config = dict(
    dataset='drum patterns on synthesised drum kits',
    train_examples=26041,
    hop_length=160,
    win_length=400,
    loss='l1',
    arch='unet',
    norm='batchnorm',
    pixel_unshuffle=2,
    init='kaiming_normal',
    beta2=0.999,
    batch_size=192,
    weight_decay=0.03,
)
Rows from block 4 of a small spectrogram enhancement model, named by matrix and row number. Rows with one number belong to one channel. Each number is 500 + 40 x the weight over its row's rms, rounded and kept within 0 to 999. All counts start at 0. Numbers have three digits each.
After each channel's rows are labels from the 100 clips, of 14976, where the channel reaches its highest value: "responds to" is what is common among them. Only what is clearly more common there than usual is listed. The data: drum patterns on synthesised drum kits.
# convs0: first 3x3 conv (model.mid.1.convs.0.weight, 128x128x3x3, each kernel summed), inputs 0-63
# convs1: second 3x3 conv (model.mid.1.convs.1.weight, 128x128x3x3, transposed, each kernel summed), outputs 0-63

convs0.100:471478488498526547494533536448520489530497554446527564524434467477553477417417534502487548512498520533481543487474421518515529482528545534455565523513497494474532414505407474445514525505513513
convs1.100:507533498476511500508459498513494528481509532519471518489525543506486519500441531465452416491498503498501479556503534391498408477522554526574613534497494520545549497502536442504526362531530514
responds to: muffled (low-pass); rumble

convs0.118:545575496514480402503514593499483467474514458538532476508535533453476475497514533505509494443458499504508465457488538394485585542463498565499558513503578463471453514457511536480576460466401576
convs1.118:466537523537436545506538474535540446558445537493504546527480483426523533549522575537501478501547448500560546520472546462519458488557554441512503463516500462536489456539559445543446622449498457
responds to: thin (high-pass); white noise; pink noise

convs0.110:528532527508461425482509493555448500465453510550466479483490536423484505469498427481509528483505525525449506442460579501453545493481502472516528517456541453403501524429506461509459540382465435
convs1.110:468548474547441567468537448513541503542466562466435492558456456464539536530544551558469472457545454478550539529449537544554447504542500448505509462484438482527486484554554515552451548450557445
responds to: white noise

convs0.91:471557520491482478471544503571426510463486511463459539567472510460550442510515466470392533535417490498476445464458608517455488400479480439480508545472489487398504447494526445487470485425442456
convs1.91:520534467545496535534523456466525535520508557490513550512493500501501524534496512520503441465561484508552524636478529562512399529547499463495620483579465564535490500522550556526478502502527452
responds to: white noise

convs0.98:439488533489512505513523480501496497491405489492446430593442409581590470563484477535518518505541489502560528598545474543563529503541511521513468470494491495470523502521482459503535504529525501
convs1.98:541444498481608455558484513440482455495553484532545521449558535562456457444493432461557535522514536501463528521573425504481521544477461523453508514511554533479487555450462587470508508575515497
responds to: muffled (low-pass)

convs0.99:552513464459534548520475446523447495430471545527465501481549493547476514516573502497561495484504535534576566570545512501497569617544493441449486395511593522504516462497469511455472472459511496
convs1.99:486490490533497491494554495499502424509494485492513497511485474521520492510567438533581559485523523499515563472492476543507585548507436466430421462510521472459447522497481579491455628484512470
responds to: muffled (low-pass); text has "noise"

convs0.56:495485507490465567467474528494565542543475443466518520549460482562526531577549480515527499454502512498547521545438467529504433479498578428529501498496432489501455511531517485503490578521513420
convs1.56:517451510466519442510453538483463441445522425534510506458524519533467442426500514453510583527447496493413458470548443418467564506472499558494486522482559507478523506465440494470531502532456578
responds to: muffled (low-pass); rumble

convs0.94:544542484488447464477499493603451521476476503534486494505531535459482519491579455487459546416499536501470487483468628518451499510515519463499481542492517469440472499467516453501468511491452481
convs1.94:473555480557449550470542434525541447534471564477458529545464467478541526526565554553482476456578462490554541539463540524541454528557501446511525463519456505527479487549560522549452556454545451
responds to: white noise

convs0.68:528466489480422478449417570499559471514518456553520444520517527519489494471527524509512518530455537448520434507553459478487528487499477585538453495525488494499491522511455513498617451522462621
convs1.68:508521486544515510542508479471523518526495524500537523496510510488497561569470524485548407484539492517567564573465509488480407538556541461488580477555522494523483490506555512522473547496547451
responds to: thin (high-pass); white noise

convs0.21:487484537508494516469483497498506542509451542457562447560446463430554416504439454596482459516491521547506482496485481575510513483490476527473399516548474503492498494523466467445518483516532481
convs1.21:566478499492573473587477488437475517492567510539567556439555552559448474479453464437546476520549531535492489598545468523442425536511520502481566539562513585512496549449494539476523444564486470
responds to: muffled (low-pass); one drop

convs0.45:538467522466489494528501540460555501481531504499494462433511491580450488466502569509504479546495537502492428513537418483514547555511432567567471482478527499577521587511493554522637445516509586
convs1.45:477551477554477524485567444509539503548469555459487507530468474473537553566523520553513435454554481493576558520443546529535470501551476441470516460524492466523460478547572520556453560458536444
responds to: thin (high-pass); white noise; pink noise

convs0.115:491492532502493554493493537491553547551481460462514530537452459568510561582520492499519467487529514498546542568457464536498450470510583464552522496507445475497458516531527487511532560569521482
convs1.115:521456525464508431509463526475460442456520425540525513448530522528464433442491537450505574545458483506427451471544460428460565495493509548480484519492568517481538495465462475499530538527433576
responds to: muffled (low-pass)

convs0.75:493461521474527566473517506465482550469493432451506489585429437514518575508437554506448527564437513518466529501511496487555555479543496537480500478559471574475555436503397464438582483515478498
convs1.75:536469503439500533511534510468500528454498461477513484513510513578495521468465446503521555556452542496462523533506499580499534445515465497431541495486469502521519507492450562507502632548531518
responds to: one drop

convs0.27:481550485525466393465510546537453502452487469503493491497490538420472476489487485490453512429430538490434428441474550458433575472455493564483561510474543457409457498451518532491563476446426540
convs1.27:478545478545462556493534459497543498549466566474476521539471487459525537545511541545465442462560464495565549567457543514534409496551521446514557468522468482550483482543563477550450544470530452
responds to: thin (high-pass); white noise; pink noise

convs0.24:503524583468504499493471484577466481446493542521477518526536476463503493494525459494448529554500465507496480483449700489486468470489470461454448511489487507451494487497494456488412515403508506
convs1.24:479549466555462547482543443510541514534475561470468506540466468481535536542541532549499455453563468480555543569460539559541435510552480452485548463525449506533475479546557547543458537466549449
responds to: white noise

convs0.87:506500480504456564493517582466486491515498423492494514504491462534492489500557422573494555419513585477510478523522448490607431520539475492501534523513450497477573531481474563512511523521518460
convs1.87:513457504468533461494449539482474441468527456525471509489526518552480454421520512467483573512455527486402474461550421439499558515451493575531509510449538476441529541472458526461535442535499581
responds to: muffled (low-pass)

convs0.51:493487512497475563477477550483559550553485446468518522541462491566518531585533481521517490465520522493553525546445460545502432463505577443536509511498435489488471518518522497506515575544522436
convs1.51:514458514465513435506460536482464434451518428536513511456524524526470433432498531451501579526455490495416452464546453418467567492478502558494485522481560505485533502467455480483530516527438584
responds to: muffled (low-pass); rumble

convs0.88:507448519456521509598502544434465542538495504519533506496509473588457460514534547514521457550418495536549476529532418538497455547419512494457354529516483541568575482518456507476530454589521457
convs1.88:484544455524477524470565470508538566547472542449459465540464472474539566556477464555473422463521504467555544514440543541552467482520446457444536468499468465529448471550548523551453492498545448
responds to: muffled (low-pass); one drop

convs0.72:450530498486498482554488476461453506506512500456472498433439411498440457426474472445542457541462433537467463462505498524450528492415532525442500490459494517549518502439500497504526470608464591
convs1.72:444526470508447528442555516537542520542436505437449451553440479431560550530496467567460444455485490451538542445442535493559517460493473479495438491472495421544440460556508452532437500483500487
responds to: thin (high-pass); rumble; white noise

convs0.95:455475520517481560478468505497545582557487453461543567533434487496523484536462441510504494480499502490512462547443472533464438503512574457519478529513433498521410495536523458492476551510494414
convs1.95:526470510462493453510476515486463446432522429541522521441523514526466445441497546445507582528459484502414434487531467417452551472486507546494505530493521527508535495468462467481534531521435582
responds to: muffled (low-pass); clipping; text has "clipped"; mains hum

convs0.96:464428539450566504542502522395452465529464554503534514511505475561486472488512489517500430556443472512554491530562442504518463472463480438496379484489481497523579511505501460492483499602525432
convs1.96:488531453520510515484558476487536593572484534448479476531477488480533558562445473537464408468510506477551533537445540562535447477516442472426558479512472468541449469538539537546463496505529460
responds to: muffled (low-pass); rumble; white noise

convs0.28:506531520504425430509512511524500488485505376542473485487495519445493475447483484480492529527411512447420300477549527434468554556456476574484517521473548506454450522490486512512560383531418514
convs1.28:481539475514459557499563492499543530512467537470485448550479473414536537552486475554515451486546478476561577521466541545549462463534456442458494487515478467550479479547537444548442584493553454
responds to: thin (high-pass); white noise; pink noise

convs0.53:482526549503583507546548438351473512525484572480514519479514395519486457430492511439535474561530444505525491480540459521509512571477508482482507510500509502545482522489512506517522516592498576
convs1.53:458540476504464504452577477545539528553455536437443470543453475465555543546498460562447438468509507456544512465451556521567511451513433465476455482472478438542436466551545477556447473475502466
responds to: muffled (low-pass); white noise; pink noise

convs0.62:491520528495430427527505538520497480485512394516500482487473520461487474452461512488507498531375517452448325473551519419479558527438469600467517526476527494469481521485488525504586383544436543
convs1.62:491528467511473549512544507480537543531465521466503464534484489425523556555454469536515413483526478493569586521459533516531442485535491451458515488533505466558456468537525457545434553516540452
responds to: thin (high-pass); white noise; pink noise

convs0.26:586481477443522535469502513470508492469515482619468475504582512561499509453584475547456545512447575486467420497570456475510521538525479518570513466433525476491486566478524462524527469514495558
convs1.26:483554491579484526495543424523532471538479569476497525523489463492533532563541562535504441469574471497574539547466540507520468530586491465482521446534510476504475486543593554557480535448560456
responds to: muffled (low-pass); thin (high-pass); white noise

convs0.123:501502511497464564465491568478556553557499443466515537518468495554504518579529462544492492462532533481536505539454455540516434461507567451539534525483455523478491493515513510488520561532549416
convs1.123:514462516463512441498461527492467439463521438533498510466523523529474427431503535454483584529457494492411445454548454433477572485481497559505483521467543500478544512472464480490535495523440585
responds to: muffled (low-pass)

convs0.8:485504501568498544483479545489494482514510507447457477582492468513468478497423438577416526461507554488556579504537472476592475471480513475510521499482456528458459464460484460475491585523555435
convs1.8:523450494423557460510458558452476514502535432536467510495537527524473465429467522446459542526434538486400451485539437457496522505446491569520550517454512466471549547457455512477546478547473581
responds to: muffled (low-pass)

convs0.103:484566517499406468449533481551441504478501433501443526523478549451529440472514469471416551539401500477468377454503582485419490480473487437475492545476529514369472493483511432518470452473436432
convs1.103:494551467548464550506542454495537498520484563478494522536476484457523532538516527544495439464568474492573546574467544543530430508546492445486576471548470521538486482543559514543462545486540448
responds to: white noise

convs0.54:496409521449559523564463518391463504535468538514510492524514422607486492501513497524533445556456508561512546542510426532525462503451537506505348503469476546563570490511454471478511502579538449
convs1.54:482537449518507522494555484493542590561483536450469459537473489473532562554437489538479418465512499461546539537441531539542448488519450466440556473504472458545468481542539535544463509509547451
responds to: muffled (low-pass)

convs0.104:604445445487551498509442564475480503466551505628511487464563565541444519500568555509549551417477539496477507513493463473478509578491533510588483477501565515503509555450472529496589507457491530
convs1.104:476541462551461553519522461491553493536473515468487479527471448452524574529496540530531448464529456475541559516440509443513460536552505450465525455520509446533478458542529478534453606468572481
responds to: thin (high-pass); white noise

convs0.126:475469518531539493496489517482509511532488500474474497563456446552559478559443479552502513501542520539565593574516460537558538533491530485513507479522465490458493483518507487491545564538542443
convs1.126:534433502448588440543465542440472472497550456539527522451547543541456433430466500438505549531473523497423462506565430465471523506464485558475516525494546517489529542447450534480539500565456555
responds to: muffled (low-pass)

convs0.37:482494528518478562491487556483551543575495461455497523522462449583506538569517490523508473472536523504551561561472456547531464470512587475548526498504444475472476521521520509515534567558543477
convs1.37:519452519457524430511458538471464445465523426537513509456531530526466431433485528445498575539457493500417457464553448425469562496479504558491488518481567501477539511461455485490530516537443578
responds to: muffled (low-pass)

convs0.112:469544454500537507562483471480464555520512498472492509441466382495465459441497496447532466527520428530480468469487491565438522505452541507436496488497499523547521480455494492508525485588475598
convs1.112:439526485527449507440549503552546497550448527446443483541438497451562528526522485568430454452507499449534518440454534477559518461496489485535433501468497431544438460551525456533443475474472488
responds to: thin (high-pass); rumble; pink noise

convs0.39:421512517482478478455476486488542513532445445500442490554422412589578516559489498481570514481509473500540493591466450520526514502524540488501526505468504506493479504543489464526474506539496480
convs1.39:545441520479594442559468509450465461478553479545566536425557540584443442445494456438545540532511508519458492539573441487456500532496500536472506522528553567486504537432468535470518485558470504
responds to: muffled (low-pass)

convs0.101:518420535435541526537443524437446495517523496510504505511480490594494429487548510515483518596429458544504498554566397517476488509445520471519351498491513551498553483504476475493490501507518452
convs1.101:495540453523507525509561469472532588546481531454486470532482473468516560556441489536515427465519491476553537547444532562534452506533448460436563460522479471530477488542551539545466538509548456
responds to: muffled (low-pass)

convs0.22:514490465485545381486516506497498515491498459592480493470535554449439557490507460483538502427465498528447514465462537419476554542460509512527552518459522476482515485393511459495477508445446503
convs1.22:443552522534417544459520476564523442504434537480446488555449464432550513526556593549441498475540438483540507469463554464535488473547540466557443470489476445509504464550543410539462530428526476
responds to: white noise; thin (high-pass)

convs0.13:517524440464467491445466545466518526529492557472540460546472523452521500466511434505506470512526525456590429461541516555480509443532456539516486495594516426485517470546523439521515546483485620
convs1.13:539465506475560456584484509443485478517531473530577543446550540499456506513406509429534460556500510519524505550537470449433441523516519484433559505560566514515510516455492503502508537570479482
responds to: thin (high-pass)

convs0.19:416507513488479471447480476490509504523442475501448459557420406573575474524444486491536523486529480502540509608503458514539519506514522521508490495480502489484507496538487466512513503536517478
convs1.19:557442516479602454567469510441470493493566489545570538429563544585442450456479446442544523536514525526467495560570444520456480533491499529475528528531530572488512550435471546464524480562486491
responds to: muffled (low-pass)

convs0.42:478470506498469570469466519489550547541482442473522547521462493535507511564534451516526493452494503488518500541426461527484434512498580417527499511501429508514436503533511489495473571490515372
convs1.42:517465509474501448501459523498464434442519431537507512458518512531473438428519527457508594520457496496410448465539454422463574500482500557510484524482546510478530506469454481472535507514446586
responds to: muffled (low-pass); clipping; text has "clipped"; mains hum

convs0.47:479495503498475584488445534487547567530492458453517547513428492493506506521551457546490507436522514471483525504453468520495425511507582441538509519464494563490482491530489491478503567501573408
convs1.47:522459513471509448506461518496470452454528435532501509464520519541474435424519526457507606535455501489398445457548442457474577489479499555508479521471524508471548515472458507480537503522453576
responds to: muffled (low-pass); clipping; text has "clipped"

convs0.71:471425528456515520508433507440444484500528479494493500524486464596510432483537528515467504595434458534489493544523392512479428441450495472520376470488466544476553470513506489500499521516517456
convs1.71:498541453518508532509550474474535607552475533456471465541484475468516563556421484532506416464514498472549534552448530552541441514526455468457577462507479469524478494539557538542469484516553456
responds to: muffled (low-pass)

convs0.114:471395527448527522493427499404446475517496489514509503517503454600505458484526493518486461579432474536495503560514386513491411459448506468535363478475476536485554485509497472505499505534522419
convs1.114:495538454515511532496543479480536626557480525451476459539482481473518562553413481527491410471497496473544530554443526561534436508522456472450574471508471466531482493539542532538471490519549454
responds to: muffled (low-pass)

convs0.60:485462500492465569460464500483545538524492444480515563497463490529500508546542438526522500438480506490508479542417460513485440533494572402524500505517436517521445497531512503491445571461516370
convs1.60:515466509479496456500454514507467430445519435533502510463515507535479441424524527464510606525459497494408452460538452426467578503486499557517476521479540508470533508473452483469534503507459583
responds to: muffled (low-pass); mains hum; clipping

convs0.77:527471499429392514454488551483532511515488445534519507556493509493523490460522511519459528512434517472530457537553444497515532456509508553542501514511505461473525529527456437509585393501473610
convs1.77:524522496503520504552510462460521534497510527489544512492531508504477546542420500479530401523526490509563538609493533493481400516566507458447604488558518524539508479517550514537489501540558439
responds to: thin (high-pass); one drop

convs0.59:496464509592509539534443486466532509481457549439495489573430476460553460523534508575465504477495504534553599474473467557545461583506539466494408469520469518477543448532512518477473590505528452
convs1.59:524440490474582450536441527455486454511544485532496525471542554555477449417489502452510539502488537491419493497554411448488512525462504571517523519477541502474505556458462577472532441558488548
responds to: muffled (low-pass)

convs0.1:516445477470446530433451543494547534511512562479579466560476508492520510519516472588504484505489548482556512477528516548528504459520482566520394509571466489481503482506487446503595489504510598
convs1.1:537464492505564486580471491430501519514532499508562530465543532531467535515409506447555440530504508522526530577512452484448408544527530491443581497559538516524497521477490541500503513560530459
responds to: thin (high-pass)

convs0.97:579553516524607463593500607470489516496505571508514477485532535512444472475557555500506508491495513483516470500495485524514565567472510569549548486485543487535458553488504590509599544503472617
convs1.97:446540460554459538469556467540552460533450539448469495534449465473551546532547502562490459431538482472551562470449528486545499487532471460481474468492486438539421475552535497526444555468527465
responds to: thin (high-pass); white noise; pink noise